A small segmentation model, trained from scratch.
Model: 48-pixel images, arch swin, norm layernorm, activation swiglu, patch size [2, 2].
Training: soap at rate 0.005, 10100 steps, held-out accuracy 94%.
Data: trained on small charts drawn from random numbers, 25.4 epochs.
Rows from block 7, named by matrix and row number. Rows with one number belong to one neuron. Each number is 500 + 25 x the weight over the matrix's rms, rounded and kept within 0 to 999. All counts start at 0. Numbers have three digits each.
# gate: MLP gate (model.blocks.7.mlp.gate.weight, 384x96), inputs 0-47
# fc1: MLP up (model.blocks.7.mlp.fc1.weight, 384x96), inputs 0-47
# fc2: MLP down (model.blocks.7.mlp.fc2.weight, 96x384, transposed), outputs 0-47
gate.299:484495514471533540446496487468527495497491470487521474522467515494453504552468465491516525510489481463515510518519479476467484543520518485499456
fc1.299:448493491531508537515488498487471499493512471475506466477474522496524501469507547516495460510532495511577504494547491475474502547468494505501498
fc2.299:506483482477513493502547469502518518524496488498510457535468520470499507475517474512470512436504519484554520488478562499472504466524497522523506
gate.300:479468515523508471530524532461524507481493533489487487475452485543502482480466507530507491487477511542492509556520515489517495487494516491472478
fc1.300:503531540462553488498486498504491465521458512452496488490473496533504467524502483503500485517498491482475532481514491539470488479502487484510491
fc2.300:498516522517489524497480477499489510453487505492508448500466516516523482502510478486485466521454542507517522520493526515458542516503514512520506
gate.301:503504518547523487497509485517512495524509474512517542496478516452528486475531528493500484507454482491493493488490486507484516462470493480544528
fc1.301:465543489466507488467468525513486492492472497494489476492499456526483498511501512484509494515515549490536490507492457579496521494481538459511544
fc2.301:476587523513524482511531471500508475471491489485465505513501507458507488507509506525479466493492441488483546494521532499462525475513513481418483
gate.302:475499558542514505512469523514516519507499432488534493484478511497489488514545515464492455506443491538513497453454507438467466500485483515517476
fc1.302:505550495519514493520522487433536501485545460508527481453496500498497491531472514482479504540482486502527502483494512465477468504451508522503451
fc2.302:511494515492472444504528504516469514486525490471531507519528467538501500521503531542449554522521480493496524535448494528478501528486510462492515
gate.303:476550532496475490499478494501491506455483476492493499469517486539473483517504533552500485515515490518508496490500463514492534517509493514518480
fc1.303:492493484503515522515487477508486500507521476516504480478489488513504511486505483489528499505476517456491473510478502501518461484535450507483504
fc2.303:503501495532508470541530515473535500508540520509530487530522462531508514487468501478488532520502492519522515516483517474533510549525519522479496
gate.304:525509469522504490500473496534501521490510503505506548540486501499483503473472500484455500477536465529551519521498528523548486512497495475484499
fc1.304:449510541491520509487501491519520517518495553497511478476460544494486513549483512472497524505473525514515485490489512474470481539508473502455517
fc2.304:488495520534487502518513499477449483512483519530476503470477461506485528547513487500503501457457497498430485494455503500490490496491503525497492
gate.305:440464526518473535509507535521500515483449510475527501473499489495467504476497523485481481507508442517480495531498476474449534446500513504480465
fc1.305:520478517529516555499471450477448503510526502543511510528519482481460478490463465496489534497508499489469489452515488456465456504507538482500503
fc2.305:429504534482513492490469511467517501495499476488481523448512514479517478501469512527495506489503489494489496511504460464475499493466520474509511
gate.306:504477468490490512488483541498485459517526457498492490507488508536495487495492498497522511508525505487510499491496445529451539513489470535464507
fc1.306:483505539522484505470510508481497501498483502497505479503484527487515478514498523476484534504554464477441492482498507513517471512480509466510475
fc2.306:528499494488537494473470494478490489497506492468485485512511499495467490505511464500526516521521503534547462519465485471570467546465503481561511
gate.307:466481504459508490488489473483527475510547498470501519483486468475475533543509493494500538478520498497520508487507507502537499507484515552506485
fc1.307:486500540488495490497505493540498527454485475502518522467558524524515477475483492486457521523490491529527478495482491517473484447498510483520517
fc2.307:507510495479543524503504524509488500530557514479529484512520467484494450486523501513524490538516484517475506489495474466505483475498468507533514
gate.308:485498473541494538522476518424486490536464496526501544547522492495495440470531502514449479512545471458521494488496468476519488496524468487492503
fc1.308:503508539478496504491521470481509548481514481515473484488503467478526473508548559499497500509479544530462495453508522480500518529470528535528475
fc2.308:454491505556516478526488514484454494528517470505470525454528507552512527470518532506525525469515529532500523479514505546536525524570515561494478
gate.309:483476457464488503465527493511498557514476499515492503530537490515509505469508520515467510474500544517485521518477473514496524492532452478499536
fc1.309:520491525529502474511523480516495544481481490517469481502498492464493515483473513507463508527535522528468509503481474505511505466527514471471495
fc2.309:467510489543500500481482474477544472484510466502532509467499534520488463527500466492547486524523508480500502483467523481512468493485528500544540
gate.310:542519497462475513510520512491516434527517511464487481495505533498492514524549497496491468512491562480477499461469534458554474471488488494525489
fc1.310:448530516480511475527479497478463513509474478497508500510504466493529502501498487493490579500454470552541522489522496475513510491532505522468484
fc2.310:535497506513466484513504481517525475468523498526476517466497523531489532513481520519500475478479493444508471477492515500498474478489476523525481
gate.311:547502481521540494502529485497484511508463497482529554521527529520486471500530532503538512493522512466511491475514515466456471461494485474497513
fc1.311:500519490526484498505528492512512498502492515526465514476466480469459528514510512492480529518507529439459537496507514494488488492499552493513535
fc2.311:514469511500509495512524474522506510512511491480504483548489488567514459495505538489541465510507464476497458493523481498504473486477472478543525
gate.312:495476502523503517470475505497506498465517557496504512529458502522510485499513521481500484539485460483474480509496483519519449506533473497474477
fc1.312:531464485512441475452474490476540541475529491483538538450503541520535469485507499541510499527503469427527498533511458471535461518485490509448519
fc2.312:489512563482512515474515469508477466521461494506471475517483460477503548505504484476530486511480509522516480479526514506494514452494506522490478
gate.313:544514481504511513497501519484463484528504526541490521517540513518551542495483514513488486499531469502508504559514506517493512508489486475499489
fc1.313:507497428498499511502465477481476500513475528513533454538516481518496525489496513495463497498548507512500529497533474537526490498455530530488452
fc2.313:484513529494481493495558501533519544498508487523467503492489505496519484506455489458529519505474532472476492502531524457487525508462458532510488
gate.314:523538511496478498506473490444498461488489491492488485487443477518510506495516526497500484506497483492524504499520461536504502530512525525515472
fc1.314:479507499486487500483456493493479466504536493484451504484515456493534505526475513544479489441479516514496521487519487547494503537578504491485457
fc2.314:519495511504509484499477509485471510552457480499546502489518491519515496475498491500501505464492514470505513487522507523545522530547479518535493
gate.315:534472509456472470467520488522461509488498468521480540516500508533518443517512520518466520500466489517503521528491482531513534500460503446582525
fc1.315:506507530559466488492517485591521475522513488477450519490503519509520481530488504506496486543477469471511471524479498508500494496498488465449511
fc2.315:507529443498527524474542503510503451485493532516501491480497519470535558462503519476574491527469521487560473514506508469536498471447508484529501
gate.316:520491505482512495501503513473516526496490464474525504480563478485491527471493519503502469457545516513481502483482450498524476431542494491489519
fc1.316:512490495533495557460484466510487499564522455487526512486496524479487498511523478471466534486521516473479493515556463525475504516515502515495479
fc2.316:479460499480482514495483501496474497525512566541474503472509487530522497508533478509535489526494510565510484529481472533506490493506486516504525
gate.317:494517546524493469473470537529471512491524489496463483560503498552494469523486509521470529472466494553492465531491512523512513460500512486475493
fc1.317:510486484500496551473496495481482495491533494475479482490546514494507471452481517547458495457520526513505487506491497523474519477498462463499505
fc2.317:516511500519557479480542524499505502521513474504541491471486476520464532459546466513485475471508531534539482479474500492548492494520518472494487
gate.318:492470506527484495495491479477467531540502474488537531463530473519465479508501495530473502511466522519476488469526482511486522511512539491524502
fc1.318:520470463500467512518497467501532503535494496471503489471534560517512492481493536485528522505549482482532483479482483531519499455513510512508545
fc2.318:468504539517483511507489509521465454521480463543534536531536481501469533518480498531507503563478454533505521498532491528490455505497475517491502
gate.319:459490523451485491502489465493503493481458515493523498502506522472478526483506498513548487552455493500508486491508537487460529486500483471495442
fc1.319:479527510496497516519467523511511506489477505515493519428462519500518519503494495521505473507471548514474496524483531446484555464466497433500517
fc2.319:470473527472474499513497489512494489514496510488471501581465491490508534522484442477493521491481518538578487509487522487478480519479563525484494
gate.320:510514504511468523491541465525565539458472496492504490513488524444541547506444531456454543522484518485502532528503508482494536497500464502499477
fc1.320:499489478479498506464496531495546511476511517493542470481539505523530496504477480485485505492497511526547491486529527559523469476534491456514500
fc2.320:492485473510517497510494503539496519521438481489500501522487495483492523514487499552504474507493472475490529530503482490507521483485458520483495
gate.321:491486501480474504542476509490521503458521458530532522474494508482505498491502514521548509506517556500463499540484507538478525472504501498502482
fc1.321:526465525500487449530532510486512514420515542452523530479472510481507477484517504504494555531483454487521489477513518512505474492497501484479450
fc2.321:527501492496480483495509473522451492529527511523475495494507513471470503476525525531492478504488576460505455523507511459520553501517506504486500
gate.322:493519465510517503500494466467494521477478501526470507516491546501496482508513490556490524472483512476479495502489507512486526514505506462506486
fc1.322:504490479525522503525467488460496511461524464507546518518495511471516491491508532505525455522503516466520434515496505482492540482522518486474498
fc2.322:476515482492469517517503482527503490509496516506474507497543464487505508496479512506492495484501502489464575484514535503457530545490476503475474
gate.323:519437521517521460528487514484520471516463492539488555568533480498475489465451506482497529523529529508509477498520464449502541486488494497504534
fc1.323:535529483479509544535499502457453501412517516501460490469471472479526531567484472497515458498519459519481461494484496497531439521490520541511484
fc2.323:466477494523530499497484530522503472485522503524531495514514531526494468496487477539486519509465491469539505446497518474493534468527457482482480
gate.324:528529525487499508525527461514540522539482528473515509529456515552481499517496505474467514492558506504501500509500490547506465509530490481481466
fc1.324:469489486499521508485451509425456517480510535466494491495489476485516523472516504526533492514482504498434487511486521486506491512505489501555494
fc2.324:510497507493481464499501538560496495553474495510497497485476487491483458513481485511504528498493471554579518473477477548505525485487491489465480
gate.325:502514475529474499506498524472518441532549464481542541530447519525513504518533493535480487524516508504490452483508509507458498505543568489497519
fc1.325:531474469467515482497567560500518516491532475495507530507464494496482498493497525522465494488466504508529521527495496498488434506481521481483461
fc2.325:484491502472502499479468537488515511490500524460487511458501504505515517532487511515509511479521478483515506481482472498484509483475489472524465
gate.326:475485505463499461470508552553478534476508528515514520490548521560509540496529544473506509497501525529482551539444506486483524495524478440531510
fc1.326:486523540450502508474490482543488528468492533474483519455540517476515509521513514524464523520513515487494468519472500505504496529512456494499497
fc2.326:516506479530475502523528514432515459562508479479527449521527474459503488495468484511516511478481522446512530488496490503506468478503500489496506
gate.327:503488522529510503501476512497479503493482462475548477469472460514489493439498509537494508465489493487512520465546466501479500521455489498500512
fc1.327:517544493559515533515527466469443471490494492462495463538524498515523493465544482487547479546516492478498478483530531505509494474522539479499475
fc2.327:500502513461457476503496513479529567528540494527502515470484554501489516518490527464484529501479526515509488499545518509491511488485500523473483
gate.328:514497494507454496499476529486524462548517551516506519522498486489542501525536473483515468510522497464491461541501504462508520514559476479507501
fc1.328:532531509451518529495481476520515472501500535479506511507484442534535480537519475504519480481503509457490472493508501497453492458519491515462509
fc2.328:471492502519497515464532509496506519501481475566459509462470497480476535486441494516449481505478523511513530475533503517520475492532465502470526
gate.329:469541505507485517460486455495489499521528474516484465529507466438492488503497515514513488524475499517480497472488487496486533537507454527531444
fc1.329:522535512490514527501531528512497504499511521469506505502502490514514450517502534505491500490491480524518456531512516453500485500464480498506503
fc2.329:503462506499473534513471551506446510522519514544477521513486502487482506519511486484500492458497497506521507488480542486451506513486499547485535
gate.330:461504487476524510507482498514490478468519496480503491471528452528489486490470476478507474537512483473522502511481476499479532517477500499514501
fc1.330:459507473484497502526546468485502450492510480507503523495541516559490468499524494509487548517513515522499494501529484496498515470492485458474556
fc2.330:553489535467491515488492499507493485484480509518476512456527500458476499547498462518493482481507536448463506523490455486524533487485483508502530
gate.331:507500504445471466473484505489497483517499496495473506451518473540525489470440508514500523485522489521508473492513480496543494500506496512528518
fc1.331:507505522484511549497544499561488529517483538492492508542503513474467511478523511486506472499508505526500464469573514472474477536464461466496475
fc2.331:504468464496492491529479489447512487500516456468503497479487484515500468524455518536504495485501499457541516534531478499543492492486511535485477
gate.332:503499462512546521463474496490532542479496510511512487480493497457506498462482469467492488439527550475505482470495526507510495519524491498492533
fc1.332:458480532532481515444522515503502483486482493521451509534508519533523484513527527558464499489443482506464485456561491495492471488526468469541490
fc2.332:539518450494537494464457485481504498525519548485548494508533488501490495496456458481487489508536516463523540510525517518523512524536490489530488
gate.333:471531474505547488504549479460527512513510556541535507513523488496464478548515532476472492474448501496513511456560510524541443459462501495483531
fc1.333:502525514501490527474479502549467509554550506531560533506471577540471517490546479474495496522487522479484408527531457462502497479467516484465486
fc2.333:513475491515493454471466498488551544457523456468516538468493512477506497552477502481450501521518532508494528520457507512509523445491533508505501
gate.334:479476516529516511528495517499514507517496560488432488541519490462471478517498474459540482494526513507554503490522478504513500507488547503491492
fc1.334:490520482488517444480507507542484507487480485516533496478478493475521533516516471523494506466464568540500505481515508517498498468486467516473514
fc2.334:484522554482468541517526520473472492552489498552502490509531494466495464483454473471524497453493438529561519516508472493457483539461507518522518
gate.335:507504525515493509485521473514489555482521480464461469466510511459474442491508520498488434470497472512485511511466448462490498470546510469509482
fc1.335:536479516501506491521525496498495513540492493478497503492524497487465450506541540501493452503496525436502484484487510495499477517506509520508511
fc2.335:463483511516518466528547512546534497491486502488478455506526533505539549466510530522451494509507491496489531538487524510507511504580479466507470
gate.336:484483504522488487487499502496496476475472466496513491479515519509508499460557521469510506443521471527526515518489490462502485455500494511516498
fc1.336:520485519517518499460499505489516512484490531532467487489513478486496496481477480480498512490505484470487547504512513477489450501537493480464487
fc2.336:496506516497515508461520504487550526469482497501495486511493474498494510522505472486474480516475528504488508465487482508508532515493491480533469
gate.337:530527540509488543480529493444471528495523478512502503562483511474533500480514513504472467512494530492497433486486500511508482515500519519506481
fc1.337:513547519499518480491518488558474456481517475526549515483518515531548482518444532486510555528507494498517503512531485498497531520443488509505493
fc2.337:493482481506521489512512467481480556499520497522443545504491480418502466503521493490467466472494509478497503486531479526513475483481513553497499
gate.338:536506499544495467442492480501498525467509504506518489512495469476509493487516517461525539499494570489525480498496503500555539503542531477490477
fc1.338:560518516540507453501534490478502511468508494537499487492505484478501484463523512470515514486496512465511521508537537534530500514524503511502498
fc2.338:504495519459493557478483496496508466500468472458491517445462524506471538529482500572458509503482472501506478487483472521480468478485493507485485
gate.339:464532482531501497484499552510525528485509519513473484491500503506472514502534524506496488492506500548510539454504494490473496522450520458490476
fc1.339:526479499486508502544503480494505505482489470453553487498467469475518495510430523460463489485499510473469510502529495515510541521516474543478481
fc2.339:473482493494520491532455464536499492501459526560469473526539514491468521484548478502529478473480485504544506486517527498485452476534460496478491
gate.340:509487496510503509493482473500466488531507478493506479459505472520518489469497496570504546458529488469492508466530477530512516502483491480484526
fc1.340:520498510499531488513481493522485507529499528489531517485510500501495484510491522512536500497523451476496522536511480450504543533476517514517529
fc2.340:457479502510497513503503571510503504475527451514472484519475491504466506454513476457488497457473522506530498495522461514498535479471482520443514
gate.341:489450499540502517522479476505472535478493506491492484522488500476496490502517521487473494540534479476489522501485511491472473461499506522504526
fc1.341:481493511485505531499499521510471513530491540525509502488485476480479484496436478438531491509490483501510473501464505466513545579515494514519470
fc2.341:539535530523483489479500545517463566464521452478484469486470484473506525523551488516504534513502463479462538510485502509491467450494495489534486
gate.342:479492526493505525493483464482516514496528497503475514508462495542518489499468493505438480490508515520520561493497489488469543529506448493503539
fc1.342:433479515595493516468484515481469505516489504526488506504468472501535449484502501490482561532519499499502522537465472508476504506462518512488486
fc2.342:485478508439480506505495455471530511453483453509495504514485501503462489458513517522479478553495522501527491521517450452523482492454534443492486
gate.343:467492538474499519453512466494484470505560532479467493484477486530524501486492491590458440504486519459530524502479476509478494423507504522509479
fc1.343:445506498468479522538462459498479484453486490473478490484491466510519484510485544498483427487486536545495483478453493477521470458528528502518495
fc2.343:546492500514486485459465462497527515510513496549524515515505541525486520478483500509473545534527477518456529525474465514485531543494447491503484
gate.344:476475540482491547500490509509446506487497489439522475527472473525488488512450486498500497522502495523475459527461481476453480494492531484485490
fc1.344:459469532487512503503499504506490527472481473493486479497486491461499506531518499513486523508501506517506543490451508517522511509486487536497451
fc2.344:509476469492488471506502474511538517519545510526503581492504494500493494489521531481497480524508488491494472470458522493506527519525500464548445
gate.345:527511499479482528515437526511560462459521530501479505512476460455501521536508510521487503493480493499499528492501524516487492555509487518493469
fc1.345:545518543483491451484506502515507524507513457508477505481461540483505491505490509501505495498561476492500494557506484462474498461522510504538516
fc2.345:508462490489502509447470469528542484481503511535510486504527463462478485504532503445511522532490502509546479469485499476469509531510536518511529
gate.346:466511507521494462490497461507489463484503534479509519444511526508502490496476474479542508484511481500515481544528506540492519509485497526511513
fc1.346:459504536507492508519519467507502493513512519509513519528484546521499513508484474487519566479518506494503551529491512511497505469475556494494525
fc2.346:543530480482475531484480481477518521480498485481500527520518520453476450542466517530460446466504472490500474502482433481490473490511505503511500
gate.347:492485458532514496509466503465527477467492507483508529514496478463506472512522467501517487548447544461467534507517495483475474465488485488509519
fc1.347:470519485539496542516475518478510439492531494531492548496515492547496486508524505450482516546533501480511532501516503520496531496527520515473484
fc2.347:516516519504488486475477497519514520494505566528515481528476493525537523454529471539495518554459501478522518495527513477473515500512511498502496
gate.348:494496494478513502517484452515505514487475558477552511513478456480473519517518522521532457551499522508484556451455476529490530448490573500492503
fc1.348:490491512540512506541480528495518516506455523494506498500514516533482515493546527479524504493494482503528506462496509479513502487533557500498487
fc2.348:488488507468484482492534470502505515514495474494500534493489497500505494534459492489462532504518525506484474500470568504519517528494491497509483
gate.349:476515484487518509480513504528513479509464517558510535544519523481467500526423485505501528494465515501505479500497489513499464512484515509523502
fc1.349:548481491526460498504506511539531454496513478473573503503498486504472497477529503502480522465550511530530510534503512497475520459518507488507491
fc2.349:498526482501532522477465502524463547461456526532471486513462510487515528493513514517482485484449540521485514482509487498532468530525472502483547
gate.350:514490545488481527501501455526504526505502457494500494507481492512466496511445496519441481528522513507492527526498487466526476483517501518497523
fc1.350:530455499520537488501505511553486507505485495511503512527573497497524507525482478489516529515523444498509532506527505490491467467502527526516502
fc2.350:499456503462478484491501516521522478493524527508501470478558527493498445509528513530487466502473530501538490493497511527517541504515494518496518
gate.351:511512484476481558512509492492467449525487525518523522453516505516529491517522498534468507510450457535506485500492529482523462470451493513529469
fc1.351:498522499487503538497496479518512485506528510458514530495495495507524502508475506511523513502473477530471475475488504505480479470499483520508458
fc2.351:472512526510506451514496491502520478531529473485471495507507522498520498484457498544513466484512534498513511502515466516494552494463516576529525
gate.352:472501491479479523432503497573521496509527512465485542520502557519489520509524476540493503490473483515515509546539487532477542457451486462497492
fc1.352:506497491494501525484450501535549506524515526524550575513508501519454527476546542536504538473492497516492491525512467518470508498471504452510458
fc2.352:506502493536549489481515541472506501458456453455486472482495454497525521488475481479487488498518513502473511499495469484547448498480507541530497
gate.353:507505504513529501497504499505526532469484524520542498498498495485539496488486513511516483538512516535500493511492514482466521491502532478459498
fc1.353:512532514539439486457507500451470482512514474494457511505499492485498531549516499504487514470548470523472573478484469525479527517524511542475469
fc2.353:483487455482529527508568495478518522510453492538484482469495475560500498478479478501536460479487500512516457510473506495466486492467532501507473
gate.354:531518470517464511534540504509475523504490495514532499499486512480485523485503484499470505497512463529511479461532453446496532480503460524527504
fc1.354:482499473500498534497519513507489535532496513499509512497509551502484493479529488527519547489480476475501547504495505448528492528504468520469469
fc2.354:512530511523494540481485509523506485467493472489498483511516438484523472530468438456518484517488488516503525535486508547542492515482547461503506
gate.355:525476534512518476464513530519466510450464488513496477497481441500478543504503484491524501490512452524497539492493451449555522504486525498458516
fc1.355:460521498510492508490508488478529495497483515460548482534527506490581477478509540477514475459454524483502489487524527477458473520534500506485516
fc2.355:519561545507482518520503479519449460482493495477498483479476480489492503529479505488471542527517463485502521530522477509507473544473514477499520
gate.356:523515512525538545491487505503521530467505478496517504512489511448523477519504511547492498497472485536476537519496542524493480508505484497510487
fc1.356:516497521520404477501469478495479521504518496500493505497528511513453504511490488486504541536510527477529477501460481463542477493508463549473494
fc2.356:496490498509538546520486485557535508476514457481477539494514479444536493470485475510500459535474521506484536491510497519511520492514478489505486
gate.357:511512502532497438518456492495533510551455535523500520536488532472520503480502460479536496503529477483504500522512524465523529484478490516487486
fc1.357:526477484529544496514497494473505512453508546492498522533518493478494498483429493506495532499528532524509522544488487508540498528517512488467489
fc2.357:516521504483463502511524509525502479487499503516485495505488472493499522536515538456449480534472512503524493467499524504485536475479503520466462
gate.358:524533471486474489532491525490509494515505521538529517500506502482501480496517481485466539506511520487448526479460527488515547479499512486493516
fc1.358:489483530545525490542508504504479508507484505515499509476484503470499476519505500518522495504485503467524556469488531482458504499526468517512540
fc2.358:508518496534478478515476486525478512528505494497483527508496477472494520481531506483474483480454472454448529528483488489509502494484518504534491
gate.359:520540514511479452501453461497500494455540523461510494472449489479490523498502509482534524462537533495529451494540488528514467491469550488482481
fc1.359:514457466515507510492481501444462477528469475514477539492533481537481505508509545507473494506498474535507507532472426498463521483492526534471473
fc2.359:524504475492476508495514495541538484490569496508511532469478555529515480511473503464509497510510435455479492465500534499502518528490484496500551
gate.360:479506500459509509453485544514483479509493516496458490501513461497482529512518508509491507446506511506502497525480461477512527518513512527508501
fc1.360:510502501483500519476498507520485526502478521488487456444574486516477510501511474519515522522506515501528472482499467482474501479506550510540480
fc2.360:525540539484501504465512511463507478504467494516497525538542481471561510489495529459469528487496529493500507468451533513542509518486493517502475
gate.361:510509469467506514470522524515535535544526525532486503504518512496523466523492497461446567498481487487475553491469459505469516496529509485531493
fc1.361:512490493505506480512532487511506472542513525498486499486522529490505482526492554455516504482485441476524518518494473456485489499499540478509494
fc2.361:498505552526489501480498483482460484456484437526517517531499460485461516527520535542497492467458471514497533484496532559515485532486488551480521
gate.362:542449493534469520495536505543539512481486553500504510522476528506460512488528502520506485532518479486543516524516526510470514555470464537459506
fc1.362:503508530481424494466450527490580488515547481464496528528479503543499532492512521516538496475464478517491519531529487515474476508451480477474478
fc2.362:497497473495559467530500488533455487504463468554476486485464503525491486485478498518473499496483570483496470486511505461502493442519507500478473
gate.363:541446473472492475509523461492491510517489536484497525472499507508502520479510494499486494500548481451498474509443487489475488538496493519449504
fc1.363:469473526499530564517476524519559516453480463464495469494486518507531491519470437482487495462494506551496442485479503483536537521504501477469534
fc2.363:504506467493485485473516477475500473540500543506493496521457481524476496481485520490489499489491528480488498476508501544496515526487506549490558
gate.364:516468508493516458527511477496493487510510487458533475500488531452491519477467525561515544505501502486482513556517486467454525515486487529486499
fc1.364:490530534469484530454460489512507520462539508505548505490488503456495498486452539540467530485526521498462475517449447497459484512474448507500498
fc2.364:521511520534453474508497530505487502529477512495459493494475470553517480476501459508500485484524445490518544506508544502510494533514507501488501
gate.365:485537512487526506508436494524486494515509458509468523496512485485521514469533521500489502524492477537501504500504506503500469491501508498548504
fc1.365:520539511470550495434467468498542558475536533480436473498545455456512504528538475521498530493459523488518494473469513484478463498528496556493504
fc2.365:482491502499453507494500503527514456551504511501521515500534514459545491484515437538481539492501520460505519471483461495504519520525535473496502
gate.366:519484479491532446549529501506490523508455497468571499472448453559439508479478489485551484528481476432532508460490499526508517481486491454530494
fc1.366:562501522499539470535502516531506534446485533504519497480511470477483526474469482458578489555487505504523527479455502503500477510451551484498528
fc2.366:468488528525499448519504487512504460541505543519458508523465512492519476525517485532450486469515524484526506508498543487507516511519495487519533
gate.367:512530499497443549484517488459471459518517517501478503524499447493509504515524526479475534497463489479449524473516473507522506558512533505493454
fc1.367:508500536497534449529429486523532534506500491502505450503486499493508503494516533508497462492487513514544506518502505483477517468469505516475503
fc2.367:445515453494478525506547473519460474549529507476521528518504494509524507494488493508496502506480450454465549465522474493510484501491500489516482
gate.368:507507512431521487505491461489467507505517474482496497493464532465499503522527534500510481458516499464513498503510475537484522473497530489544482
fc1.368:487497477520514495496497538484488501477529480498472497492486531493489531503506518501493466476489472538496524476497520482472501506525503504488498
fc2.368:524493536480485486491494448519525469518530500505519496516511481489516532525493434444497509496483512493473481456510524503493477563511480520504500
gate.369:520530499454485521519479515461477484540514493531509533518502503502519492489486473509489500507542492501516512518485486488532507458485519527508449
fc1.369:504520493485492489494499556513458501520490481511458492465459493474471538444508498538522514539477500489453525511486492475498496479462515516518534
fc2.369:539449495514494576502512545464556497486468482488503496504500492493502507501517504536460550514479477505476515497509493522464523516514509498495515
gate.370:515524497518486515495519509483507468548500472473484530461508490535471504536532480533517519540517518456568490496512541456505497521497516478449508
fc1.370:453513500543535495523496548489538493488541520485495499488492541488503473546525495520446491476505501519514480486476593494476444484479492468455498
fc2.370:524451465483472498527528563483481522499501499513501507519508456478481463490533478497485551522494483443490486495511477534543535522516500520476533
gate.371:505535427505502540492494506479515497485505557476531517457526534544490473512550484533506522500482495503518528500497512540495482471499474450500494
fc1.371:527462517503510496507495524481486526527515486512545475556475521533512519508498490522521508476463529485517480470517510512492518490503515524497514
fc2.371:523491476493499475488486454505514512479494480489492511534475481507471488512536506509486504436503525482497554529487486505471470482489537508513491
gate.372:545484516509512530492494507494496486501507526526491489492483488466508518515499538470548488498516466504528521551534563480446491498520523542528512
fc1.372:522541519511505492520496469524491512471487483461521468499448507500545484502488500482530494533499488482460461497499550505507493512496477514520527
fc2.372:530517491464471493489538520512503551514507513514525497496507528460508528505504484531480476468470503511519507496503436480534480524504483479495526
gate.373:491462496492456463469517518460531500481533548476494450524492541480479534509455451490490494473472519496520495472470498469527504462460507483539531
fc1.373:452452522476458496510509492477545515473490487498439532515523467484480529533512472487510492533502540510507486480467484502569472464489445496527488
fc2.373:460497523493517534498490488542513456477531484531493558462465499469497453504508510504523470513510482519454506485506488494480505584510515543475508
gate.374:494498455517522501495511465525531466471484479441532499479510507482522476485473524470511489468486533464500501553448547495511545456497456528480521
fc1.374:498490474529484508530492480484517503466494482521499508498495523503555513481480519499501490451546511485500535533478444499533508474476487435494522
fc2.374:513526523473511512490500542509523495518502513476517501541505466476485516523505465510530524465491473520503481446457510492508481482490542508520543
gate.375:492500492513527462527530523490509477483499509484499462522550503460535508522514506485497513498489514519453498463514531497517475503517466514415523
fc1.375:482488491470484492524542489480499509491465510439456537533529498525501505486482488534491527502532504498514496487547519482512522510476488536481491
fc2.375:519545480519522474551499513499519525498529506514515505471492472550475476493510502480521496506457529496499470487520461482452493525510493496440505
gate.376:515503507487511486491460523530504518515475501506519483515506519498491520482490469472512517515482482502495524535534445506469523462508448519550466
fc1.376:462496468514484490502489503493512506563518516513516507521527479512492486463511454489489489503471502496509522493487473491520535476498478530486460
fc2.376:534513464489513540503512506492532493501498501437536479473467532501536532509458505498509518490506515480509527516500467506506486535483517473539498
gate.377:513465472528530507510478523468471503508501495515459481513492518457523503477539493533465511531497517522547463512454536484502523535519542549507525
fc1.377:493486490504440496483535462486475492478475491453484472461503511522459496518565504468495505511472484492482494463520435525494523536560490468464471
fc2.377:485491510488550497476512475526476507459437517500519502519518514524509535523503522501514528476496480477530517529509538498513494464538513486495484
gate.378:502489498551507500523480549492493502499458535525483584449488473502466472525464513493488541491465489483479519470494505466505547500490497456474492
fc1.378:489503493549505489545490548508499481521479530522481607465493480496503458480463541505477526481483480493479508453480518474525561517485504450488482
fc2.378:535515501490491530535474524517515509507526483468543478520465512507522573484545487497513503511535522519495476532504506516515479472456525516505494
gate.379:485446474486496511533499531486502488492513504522527487471497459453504486471505463534506474473531539487481515476451493551511502507478477484505549
fc1.379:526499475498512506521545512484499518530501512538523448514518493497488528481523486511493506497511545491455536508490524535539449475510488482438541
fc2.379:463470506483496543491462486432505512481473474517506501522503499494496487515533482475489478498513450516471491498500486466504516493505520515419541
gate.380:508544519451450522473492513520462500484504496508430527459514517555517460460512513498478550494493549473455463522492506475489493519504459501534472
fc1.380:535511478501517487527496476507526487527506483484530478485494467518537480444471468497479456505463486523527503522521554481477531497441534530470538
fc2.380:516475475502519516460511523520523502511503444507517472470515516528488519481456502488501511481520510511532461515469461490531497478503451512521472